config.yaml
arch: "unet"
dataset: "made-up waving flags"
horizontal_flip: false
loss: "l1"
norm: "batchnorm"
activation: "silu"
attention: false
beta2: 0.95
precondition_frequency: 50
max_precond_dim: 1024
one_sided: false
adamw_lr_other_params: 0.0016
epochs: 18.6
lr_schedule: "wsd"
warmup_steps: 1420
Rows from block 9, named by matrix and row number. Each number is 128 + 24 x the weight over its row's rms, rounded and kept within 0 to 255. All counts start at 0. Numbers have three digits each. After the name is the row's rms in percent of the matrix's.
# conv: 3x3 conv (model.decb.0.1.conv.weight, 96x96x3x3), inputs 55-65, a 3x3 kernel for each
conv.0 094:123129122119137120131129113134129123117153129115156152131147131138124147147120114100049112095136143114113127094121106125071140124143103145135122147121139111106111117171121110167115142150088092133130114169154150125149134135156065083052145119139130118121149136135131147153151128144130125145138131140
conv.1 085:125140156151163140147161138132108074109047083078049115134128134148110141129133138121175161136167141150192154121105107121151098112115133095121113125121105122151139173107202140083122176136156122125141095143120126127142128129135143179129143133128128127123116118149149117136119101142127105144138139111
conv.2 115:137118119132153110127167132132141142135118122124136131140121119122138144149108126139106110121143113145139127099122135105097115113095129016085157107145085152136072124162122126119128134114132130131118123153131143127140126099100152126146118095121133128142119125120127133141092146128129096128132108113
conv.3 091:126123123127135122107125147122140131118139130143116120113137129121146130114119125116136116125141129121123119121123144109130129119157115125139142131117128135114136134134120141119113131120113112137130109117138141134135130118141108140118122118126124000178000138000130000181114122133125140136123106115
conv.4 093:130134130124117141154144152130094124131140120118124136143144122128111099135137144135141135118135114104113135136122127127075104104134133123115104131112136132082121126124122147107136138120146164085136068081117076114128131117082075129150109172121115121135108136122141142091133148147145127151162159166
conv.5 105:131147138144145134116108105133104115143128148137152141130128109128107125131130160135147152115146122135118126136125125122109129122122106105094124150069138147040048133099149153136132107116119099094134107104145103133116150133125092121076134126149126120134141136120122128134131133147135134132123139139
conv.6 092:131136144118137127133125130128160145121151122127085118160130129125142143123141145162169155132107134128137142133152116111082094125133149142138134121139125121128130131109136122133134113132130130147110046081131120095134162150101071104128143132146118124131127116118130120129141134168151118136138136149
conv.7 123:135133125137139135138125112129129133134130140117149114136129177126139145137133080142123137137134115143117123111111132098128108105125127088139255138098137194086137139125117110147136102137133168146108139052128106111113129138095138072140079145144121123127123117123118118129121137114128107121108122138
conv.8 099:135112113127140106113135156138119144098131135112137147132157177142139212128127184142149117137159122139138136135137148125139134114131095146146183129128141134088104104110035141134069104106056118147124125127138107127083100111132181143105131104149124139128130108122105146116104125136088103132097120119
conv.9 090:135131119122119132132153126143163114117006110118081137120133137132122130138122121154062137131090139117069117121101116114097131119084114136152135131125122111139146068083024129215107050158097129118134107124124129118123136157143100137132129174153115143122111112136139114147114128136119119118133125128
conv.10 097:155139106134108150156124152121112141152105130146133141136139155129133123129148159095139127121096104102140097136104123123154114142116125128140109114111145134126134196195178198042136217091179114142129098140150101147153098145134137133143099125128137135115107121133098131131128115110132131144128113122
conv.11 094:128119100113151119135133116136129126143182109132125131151140111120120118152110141123135122129136131137115118148131129081046111106113145115144122149118130106146116130126128126143119134114140112172147070222150137145118138171136131196143141143106120122102135116102139102118145126143092136110125136136
conv.12 115:161073053181085135172142094134117116132139146132133124155119109125125104136132120124145134133137136127133139101100142104127059104126126146104113129119122109131133140160085132145120144131126125064133138080119103161125164112128103152146106118149114123125110123133119148122099145131087127141119102136
conv.13 101:144137123122172118133123132123125152121085131165136154163157141135134112156116131140173132151148135112124152101117128104132077139089115139181100112147115148135124117126145126120139141134109080101150093116116138137133151132143105133117124126157121154119120132116115103123114117129116127137098123129
conv.14 102:129135125124131135133134125134128128148142105141129131140118149135127120135139112109132127119123143126108132134114145137117107133099123199159064167129112072132215111129138107136121092143138121130127057181159121150138151130132089145175158163090134141130129113129131142113144112122104095133100102118
conv.15 111:148134126128126147130111116144135131148147146146121124120132124131119113119135128095117113161130119142133121128124133098106117109106123131121120134140129122123149102171101116126130151105140094161155102159121128146126172177156109167148163138114127131118143121116147120139131124132091098138125115117
conv.16 116:123127123143150116120110146118137123129159132140146120157115111134151116128109121103151111104141125176118135102125102108107115082120124137173106121121124110142147103117128124120142150106114113147114156104133128097137121105137108073116095113101117128145136121133130131131075147113108130085102148089
conv.17 114:120106143145139134126117143147134135158134121166129125143082133137113121110101144112114140135122137112130140141144086117103098104105114143140133133088131117115143114123157129144132128131139144123089153086112164044131139135160166117117121098105127135127127118129138121127119144104133132119112175133
conv.18 100:126144139141146116140126139118131126132168134135133145124145123129127116131142122096178155107112160096094132120136139144106083111124133143141115127131137113112120128134161104129137101131120135159141069120175086107119119160106119125124113170129133123122119119125133128102144094129131108127106116137
conv.19 089:139125122108138125125136107140162150158183159165150146135131136147149132142137144135140139138108117126137125135075113106085102105089113113127133117128108141110127130135106132096108111110108148131127150071086103124128116055106113110170092077070119122113120116125128128128119118097089105104088080066
conv.20 098:151112111140149114124129125110194142126161141107168136196110090162107137175064132108142118142114137130133126130127157075102160070097176135139166125094110142130129142108132118122120124138145130147109110102129137134123092150158152145119091124119137105112106138121139152138154080126149042124170051087
conv.21 096:141155125135148148151164152152145123087147108128109098132117121118087121130110114114122143101136118114150116091108122108074113118122114157125127144149121157166121157111150121149167156115161072162142090070104154069094106138082107119122146128137110131146141139119139141134177128125149113117176135139
conv.22 085:140130124125096111106129133164147109181169136173132119138066100108098092152100153135123139135113147126124121117158151122158142094156138133126117137099119122117137125117133121103137099132115105148119108145125107121132117124105104179100148152128118127126174134136162123118108084114066127131120180147
conv.23 106:123141123127122149145125117158037080204242067112254192123110118118160101137116106114136127143108111124100125114097106115122096126153103146147143130116130141129139128123153123128129138132134101154121115132152136143163122104124105104091110138105121139124126112137134139131120109125123112091116120116
conv.24 082:141079071103063098115074085145129112129101138127135145127126137125103133141114122122135118140127138140125126114091118134121098102083113119125122122125129111156106121133121134121118114143134129117142101134124108139133134118115115175146132149123122123138100122141143124111128113158124117145150138140
conv.25 102:132135140129159123124122113115112034046097144122174173152140148132140110106124128148111127117150133134148142110112123105147115123132109126135158113111132115106075114120187131096144153161148140114099111127174131122130161120122126145083142158133140130130116159123143116150142119161123114129124146139
conv.26 095:120173111122118145148095134159151156144131122122127124108139093116143086111143109134124113137130151161158114135111118124104120106146091103151118124133122127143136129091139083137142116121128106132146082128164116119135167165175126148110099093089122120123119094160138122151083100134096138117082124120
conv.27 106:144122136109128133124138137134113142135066121138157136121105142099116140150121137124087119129161134119111110130177124149191145083151117120088140128122130121147120123129141121133136122140126099089089158130077117089141150178181120117070132123116147123116129135132152116151101162100119158124109136102
conv.28 101:130134124133108121132140131126117125146158131120123125126141128112131126137141135140133123117126127148150132118137128081050078121121127128123124123122120129116127132122138091138120112135109117115156094132160149121149157133140090108134171152162145128143130144119151139103133133122113100140139108145
conv.29 102:107128111134163146141139114160115109136083148146130146142115153174116123106130131151113123131143150143121116097090100093099111098083119097120144133121110127110120133114116141167130117112111154078143021133132112147126158146127059139155144143079128135115131130133115119138093121124119128127150110120
conv.30 098:120148118140075129135141112126135104113140105132123130151115113146136125145137093119117131134143130127126139135124129121099124130131139133108125119111124124132131106130138125122102144103126073180160070156129170120088142151121131152138155135100123130133112107114118134106127139148126111124087121148
conv.31 112:098071094136150111148164181127110104128142135141135144119121142136121149139138121139122109122096116118111110108105102104097119121110116143126139130090132137129149136119123148123114142148132100155125080173134123158128115157147126154123108123110132118119119124126130142135129146143137097134128113120
conv.32 116:141155151102162121110051122136139132127120129120139127130130138141132141115119125144095103102138127155137126100128116108086130087122118111117124114120129127133138142142125114138111148091145112132115109141131150142137105107146134102092117121160127124129128132127144154135133120117126100117133115135
conv.33 094:131171138077164156111064132113080091146139111181172162137131133135120125123138128128180145134120145100086151126131145112143090114104104134158108110116116126131093141138145127140146111143152116155109141109125089095094112112114119113114151135133125118150124135123137127114150099128126075104096099142
conv.34 119:131132096114162135134121126131140124119123126135137134117125138120117118136141148133120116132152127129134117128117111108119117094132116187093134143113132157098153140111147112131076125113105127137154104134132119122108129166159134144146127151127149130124113138121147148124134111129113126095075123137
conv.35 107:117133119130117139132128145138141115130162139121144129133140147153123122145112116137131087151125128117143115134118135123120119115122088149132143118112128136112124175129148164138072104067082132160158112170136097110124087129125214157121116156149134148136132122122120124129116078126053098127112111091
conv.36 101:195174131167152099132073085127133132137137121134125145152117114156103131132104137119150115123142133131146125148124121132095124121122125138170110117154107115167135116126114123124162116145112084090118112139165102124137132097081082146166145105124134114142145137119126123136121114127118099116125141146
conv.37 095:101123094119134132136140109112123110092182174085197200153147103137168123138145104109128126146127129138131124164105142141065107142112119118128117118118118109151130113110137120141118114121109144106110077121140100106115115108148110106137146151114149104117114113110160118119144123143107086093115125099
conv.38 107:122135140126113127106125119125116127127143122129149143136101101141130147117120173124134132124117116138117111124115100091118144108103124227135121152059168123223159159118152153130105153159093111143124083191139139152137124146148122132103158116160119126131117120120142122119105126128105113136138097130
conv.39 095:131101126120142114116122137157166130152183137163147150161137195114125148182118179125100123139128152147150119128119147077065133125104130103138138100112125141113103081122089118110109100125090117130148151112149117153136110103160085124163118128136087131133160118154111121141119139094090089122116098138
conv.40 098:139130112107126116154133117130128138192187156160138125154141102137150089124135104128124145138123137147147107138083113098096105115109116140111126140113124102207152145144074138132120136117100190092149131100156133117178127143176129163152117108101125145139130121139115102130098091101114156115098125124
conv.41 099:126140120124158124123146121122124120122143120129114130143145125156125141135121129156152094140155156155178143135111128117108117116118146131118112137138150131146118124123111138085143090094172067152117104191137168125172103088120162147113110118120118140140130144117139135120138116126123114125120120141
conv.42 094:130125133115136130117137140129158165140158141132153142144131128102124066129096129129146130123131149145143110129108149132095104157112141145183156146152140094108087117123136122170123125136144138134128108135143099160127159145104095104138121142164115125143118106120110154102123101149142086110111086058
conv.43 119:130135123154137136121124141121132137133139145131136139132143112124150120131121118152039123154105071193135099117106111119153098110116111118119147136135102135127109105132141063180216072129070136064143120075137132115129118117128132139149111144128134120123130111124140123134115131117120125130126135118
conv.44 118:072095143089180154146162125131103142122157155118139125150132105145129144127164140150126133145124141123139122082124118114122116108109144124135105119124127107127127144123128125113114141133149195113081093061139103110134103140119128065144092174134128118112123129128128116130138141125117073165115116127
conv.45 100:119093127110150115129084126157137116129119127135153147138127157150120119140136116125143155114133113137132128141115163146101056108121167139125143104142118122136151085114128123130153120140145144164153061143123122122117161161085104191181127080111147117127129123128115131123134130127116128142121133131
conv.46 100:097124150111094144100123176132132122104128164112130147123126107138139114109111135119119131133141129122125131120119126126093124121103117104119127141125124133128113137126118133117130126126132099135118066194161150154153119115145105120095152142111132120134127124125140122120113112131131137107116122124
conv.47 111:153125136127128128136111125123118131137143112130119146098133138104136144139111150138156129120124126126122129144144106084088090120120143112124131126130123135133124106132110102137122129150124088105130092117115154115140089116121120149173123087146112140125116116108124117131138120122104120110134139133
conv.48 084:153114124140141112141138124105099099111095130099117091169105142170134171145131125110116113114121130109118133148094137091055114137102129134157136148132129123114150115122102117139099070082114148169149095175133127150119167119128121149119107147106139110139114109142155140134131151159140094133185098127
conv.49 089:124136139132149143135163104113157096115139101133148149133081110129107082098097116120123110110142148125127119137122133107103109138115137108083114128132108121159138140129131127128109131109118111133133091116141100162116123152114076142123134158135112100135116151129158138121113147137145096088117045069
conv.50 109:130119118129125127120149146111142168150222129145117105168139109137115120133126142126131134136126118119131121122128137113080126115108099140095132136123119107117118129142117148142144154129124102173139055142110159115111124122091101209115142091129123136143133137142145127135105120142109122122124117147
conv.51 083:134138119155142149126144134139121122119108121118110131137118113137133127128108129126151131138163144120156140126091131115102140123072116018000071130119157147247197142127140116110106125118144090120143095114126142134126139123141131165134117126130123126132125132150146111129133116126129143132117145121
conv.52 103:111119119127145147131125121141112151133149127128120124120133116137118134133106153086079128115182174120197152120136137135091108130133134131163129112126114122145141112119136089115172147169124082119127112126127125133135142103057077143164155123096121135144129142127128112115133138151146146124128125126
conv.53 099:138128120120132121122130127150114154105151129128138121131111121142139120132139120116125134132178147121116127107092120140091104118127140120130124134125136129144115102111149102137113106130123090104124070117150132127150102132173105149139128116092130119123133132133132119144111128110101112109110138128
conv.54 096:114090106133119123134166142136069116154163133147162148134148181152129125104099120130148134118153134133117145125139134123089114123122138147160132107155127150203133089138137117146128146145144131103114058117145098127111160098112102143152136127135127118139123122133127130127113148135143121157134126128
conv.55 102:136135132120100129103143141119180153127049103159074134148101100113110093129104134124132133139117138128130117154111113095122135125110114114122120125149125134108117111126148140134137127132157119128144119095151141128102126121178096087149163169112104131153124117135147132135129150130109121109093082109
conv.56 093:132143108142113100140079137146157141125136167126142138118107148092156124118150152123120134146117115118121134133131111130119102130106105131122132124099100126125152204133130219101108202090141094140140127105165137143172131137125153108129146125130118124137122121127124117109143139143105110131102113132
conv.57 100:115100103120119119122109138139137111115136132143125166105112101147169106119157158135151125122128133121115125151115116127122126122130129065000000075067071111133170151160162122118136114125148105148135117091143139103113142135120111135172124155122118133105100130115134134130121125110104111133105130121
conv.58 093:138131121124122137137131121164166144122188214123182155139113127129117114124146133115079119148157112122168122087083065097100089102088131105176149153147140138139101111124135113131119079139097097149135118147115138095125146102125117157075109103136124113123147106118105119141126135135152143155140149176
conv.59 091:125100099165078129175190120127130162139172146167166093115143139137133104132149133134098128133132136148131137097102121127135111113113121146125135134081117113099117133129143164112130138152146164149129062145141087110149159145114130155117156111149127147140134115133124116110122147138114124148144103127
conv.60 120:160157129128172128156118094131106124119116145124156144151126120123134143131148121130156132142130103127103084111114125111089129097101118129115126118131125108134116143120139149098135124157170140168111170088060125083136127142098140086088081092196138145127128113115124108129105110125106101152133096115
conv.61 082:119133145141123101141133137149085103132133110157109102082128184072147189089091158123122135131128127128131124119107088122099078116115079123138126129111128125131131126133117135131122110118124122111136146125142111136122115097170134125153115127143112110137119102123144148132122143179089132173129091163
conv.62 080:129101100139133147152083107124142134160224143127227126149141123140115124096131122115183163132171137105181146123117126107132130107095114117126107125130112125109116120125147114143154094108138078112130116112137116124127145133103127140153116132108125108160137140126140144109138134142110106124120136128
conv.63 098:128148152114137139128078124119109144146166104148158149116127126137129133124144120124090091115142112168183138128120110134104135131146106121162110097143120130148109112104111119141128163132131129158145045112147097125107131151136112142115145150134135120134138123136114148124131133134150124136122113149
conv.64 115:123123116116142118123124124131131129133149122140126148141137106110109150141126179132148134121134121129110122123117107122082127095116121119166116160114173182114107107134123131112134138126089137133149105141125134122122129129170172189119126144160130124130132135116134115133132125142098102115136112123
conv.65 100:152131133156110131133129121140150129105152165122130138133141137154134109123119126127118116120136134129138114105133122084139124119107156100143156109133126175173073096107150130124129121123136092143145072200139146127132136154137130167130140131097116134129122137129145121141136123140142105131132107141
conv.66 082:153166166132229173108184156136142125151202121130160145128125112145138108127135136140124133150123150120125133110134108108127133119121087127133137118127122104124113132121124122130139127148115075120136135103135114131130122128136112171117107128138120139138113126135128113136140132107104142090122124136
conv.67 092:134125134158096088154099168138100107113072122118113138147129134118124133095120093116127142137127121129121123129125126137128136114137108132165136114122114124106093093130121096150104100165084089120124155161129137126104142123120174123124163118121118120138133128120116121125123136138130138154115132135
conv.68 098:131110110107178115133099126132193126164125153173124142163124162148109157144130139133143126145109142124140138089091139108095144137127104122111108124131152124113130171112172147109134138138155136095127171160123061128148147140130197118075104119141130116126129127122129128139174140136131137131158141130
conv.69 076:132123132111144121116133130095129102125133106086093101149152155153127176170126129155145150137105121133142152116078123107077116114062121143121137125120138129105132143139121149124128157147151131143115101133143134119130139114106144091124139132144122151137116139106128133137182140130164110173165192158
conv.70 122:130127125122141125141103116133123125140122149122145124133125128114147141150149131101074155097154153142185154105107120089100114099099121147123100111129123103135129148136177130152111130124037166167106151060099122113114108138099139100138093144156133135112126116111133122142131143126123084135110110137
conv.71 105:125132127116130103143143121144123127156148134129129136158121143150127141140144128140123126105121117155113142097075123085091111129081136131108125118109111120134134122123150101122148138138133186060103168074138055117125159114130045095159113165163134121114131140116140132121091155128099109154147125148
conv.72 079:105126090116115128111107114136147138168187160153178134140117129145112133130116130097071133119119100132097123144096128095127130138110154087104133122099115113133138127148122126127103054159096093105117150127132142154136160132119113110162140135115118124132136123119133132144153121145164113151156169162
conv.73 086:124128115142136144159166143119141099131133102105137159165150174156107150195140161111098132139115133131169123142087135111067077094113138105095114141127141126148156122120128091156140105133137136142115130147141100133131110095152123111130159136087113128128117126116115121149153109141126131160126124121
conv.74 094:152148127154153118160106110104143146092134186132161148128113116139139130130114135173134106162102104132114080106114115101133135153092114136120126132132116133114129139135142143113112207104134105082140062122168138121131102111142087135139116169116125138136133120118139125129129118109101065097108092113
conv.75 108:116133109140141150142130120143137118117138142101124118145132165162113121124119153118130139133140158145107120111134093108108093132099128123135133157118137137123127153117163129113121113122125191142155142115122136061137118131154155109068160128184116135136142119125135117119111150125123119126130109138
conv.76 109:125139133116123117126117104141142117127145131141117128124106115138101137129138130080083090126090128115171148111113124090071114104098113097114111109133128123133149201166061205096122124117187108144130103147137132139162121150132119172135132125101138149140144123126134096125135101132111121130165111148
conv.77 093:129115138135146132144122119138089105140121130114095105159126178167114151175115177151105131140115129140158125086110113086094072105095107112098134114117129145174142147126165133136145213120158133139143156114130142143121188123123141120157142122131140101128113127099094154139114121121100138119097084136
conv.78 110:116143107107146129144131124141138126136131133137151137138131126136109126115139138141129125147129130141154122124115131079084104124131105123134128114129124140137144123112136133140133104145114146117150122097149130163133111128120179159180172136098150143124152143106130128135106108154085114138113155115
conv.79 100:111124136134183119122114100154119127133094131120140137133152115130119093126121062119170114126118113126151109136151134122103114143115150106110112145175115236255235202107109207087137214136132109140132128131139112140133117114134131134115115118139119133116132115120118126123132114144122135110138110141
conv.80 093:137125128126129112134141124063179156086136126086169133189145167195127179171143195121135138146142124121137137150084148103068136112062155133120133139104136129120121125104149153103138126111155116136133123124108130116137127152132114123168121111139113123125129117126132130142221092104172097099164078120
conv.81 111:127133123127124103132127117111151123117169135117156123142142133123137137136134124141119128123123137127137125115130144146069093125077116128140132129124119127129127140126136135114113124102117138106125063097155131105114153149156069107124179178138114130139149146140146154135120118101114109124130093141
conv.82 096:127094144126188147111167114139161137141125160136170112114085076150137112125095109121150147126143135120135131121141141103093114117106146092129138118130109159125140130149143138110112117145136143108121148137140138151113120141127116102132146114144139155134141138128148129145147172132138030073099110102
conv.83 094:145140139154127139114129104144194093121115112093070115140118129108161123124133117132143127130125130110120134108109118081131126096123103123108138110144143093124123108121131155129140109140120104132160127169109130122129109143118095114118144111151147109121108098100084148072108139139119109137089116113
conv.84 102:121135124119119121116132125143107102218120054189101107126117146103107139120129137099137133142134143122108138114125111117089117115089121125130126128120134115132129111115164134104168133125139120121150083204133141117159156147115098157158182154123137126139108122132145116129118117122147143115147155166
conv.85 077:125108107125123133123120119127126128133189154147150131146114138153136154161116127132106116124144143107113135119125123118137123114133118208255224131104122105019084135124121122149127096151123128132124110129136123138136137134117112142114150147141122138131129095118116122127129116134120100123114149122
conv.86 096:119079122145179147144144138158139135119152138152125117141152143133104113107120133146123135140138136123133144113134130117107129125125100151135125128133129121150133099091131122158140128135116118138132118104155102128132117118155132151150114142091106144119134119126112118119171149114160152149083125113
conv.87 088:101130109126139147125141117143122130086131109112126145099157107112105083123138088105128118127106133105123117126101079142136131171127142124116133128123133130118120100141130115128140114149115124138120116146092128159121111135131137130102149102145120147131113152133146132163143104102082162094137151117
conv.88 095:127131145130128141143110128113140104171145126135146091143129163135104134125086158131128111135113112143149137106120115090076079111141136115150132126133122151174100120113130104131127113134125113121127109094140143122130118119089101127128135141127135114141137113111149138111133152138068052097107132153
conv.89 092:114126115119126166138085112148211148138236124121144138152108083136102107166095091129086145139114134125148127128122116105110105142103160141110128142144132129125114129112125109105127115137118109078148097098147118145133132138079100119134139166131126121157148132103142149128107089135119131150146125109
conv.90 094:103083125115125146120151128153191152161093082110049115112121113152119138127126154150147120139162143129145136139133122121125104146094130140149133134141117140127151115162133161135137109120124082120109121119148139103127112116116137121123120113103109132131130138121108115136140166156117164108133127121
conv.91 110:119121100148106149131187103139166108131141147143124146127162122128125149149115157130100108134120122123122126063107166095101093119104109147181137145116142146144155131142118128129131109102170106135099102121128150138149097097105134114150122099104109135140104133128145127128126139136096130112099119129
conv.92 090:133128110106122100133143144143141147128140157110156150148143125154130135146140105123125135133138097114103101123108132103100116134110127139134115122131125121118102159116113137161104136099120142126098133084154177150096114117097146083051094147120142129136106120152120156128167134155126147149159150144
conv.93 100:130147133128175158142125108117150135125132144143141144120139139147138112124115090116137146120152134148119099142109132120112096109125102106157116114134090113152125118121168145130081106095115096098122105122138104134130151129102111122101119135131132136138142130128126118136121137125127069110114126146
conv.94 112:139151167137153137110094115145106127109144122132144145132122143130125163137110113131167141115101135128085094114106135099090082094082137119125135132110133127142143155073132148099111186190104108148130078155135151158134096133126137147124094128115120133129132114132127135144130106099115113107121091139
conv.95 117:117138151109169130115122145130140105140144144131121134134144139131136129125132141117172148107144149079119154104117137097142091092138110129102117127132120108132141155145086165120083145123143100095116159064110125128132135101118109103138103111135129128114124120123123137137105102106141130107123120108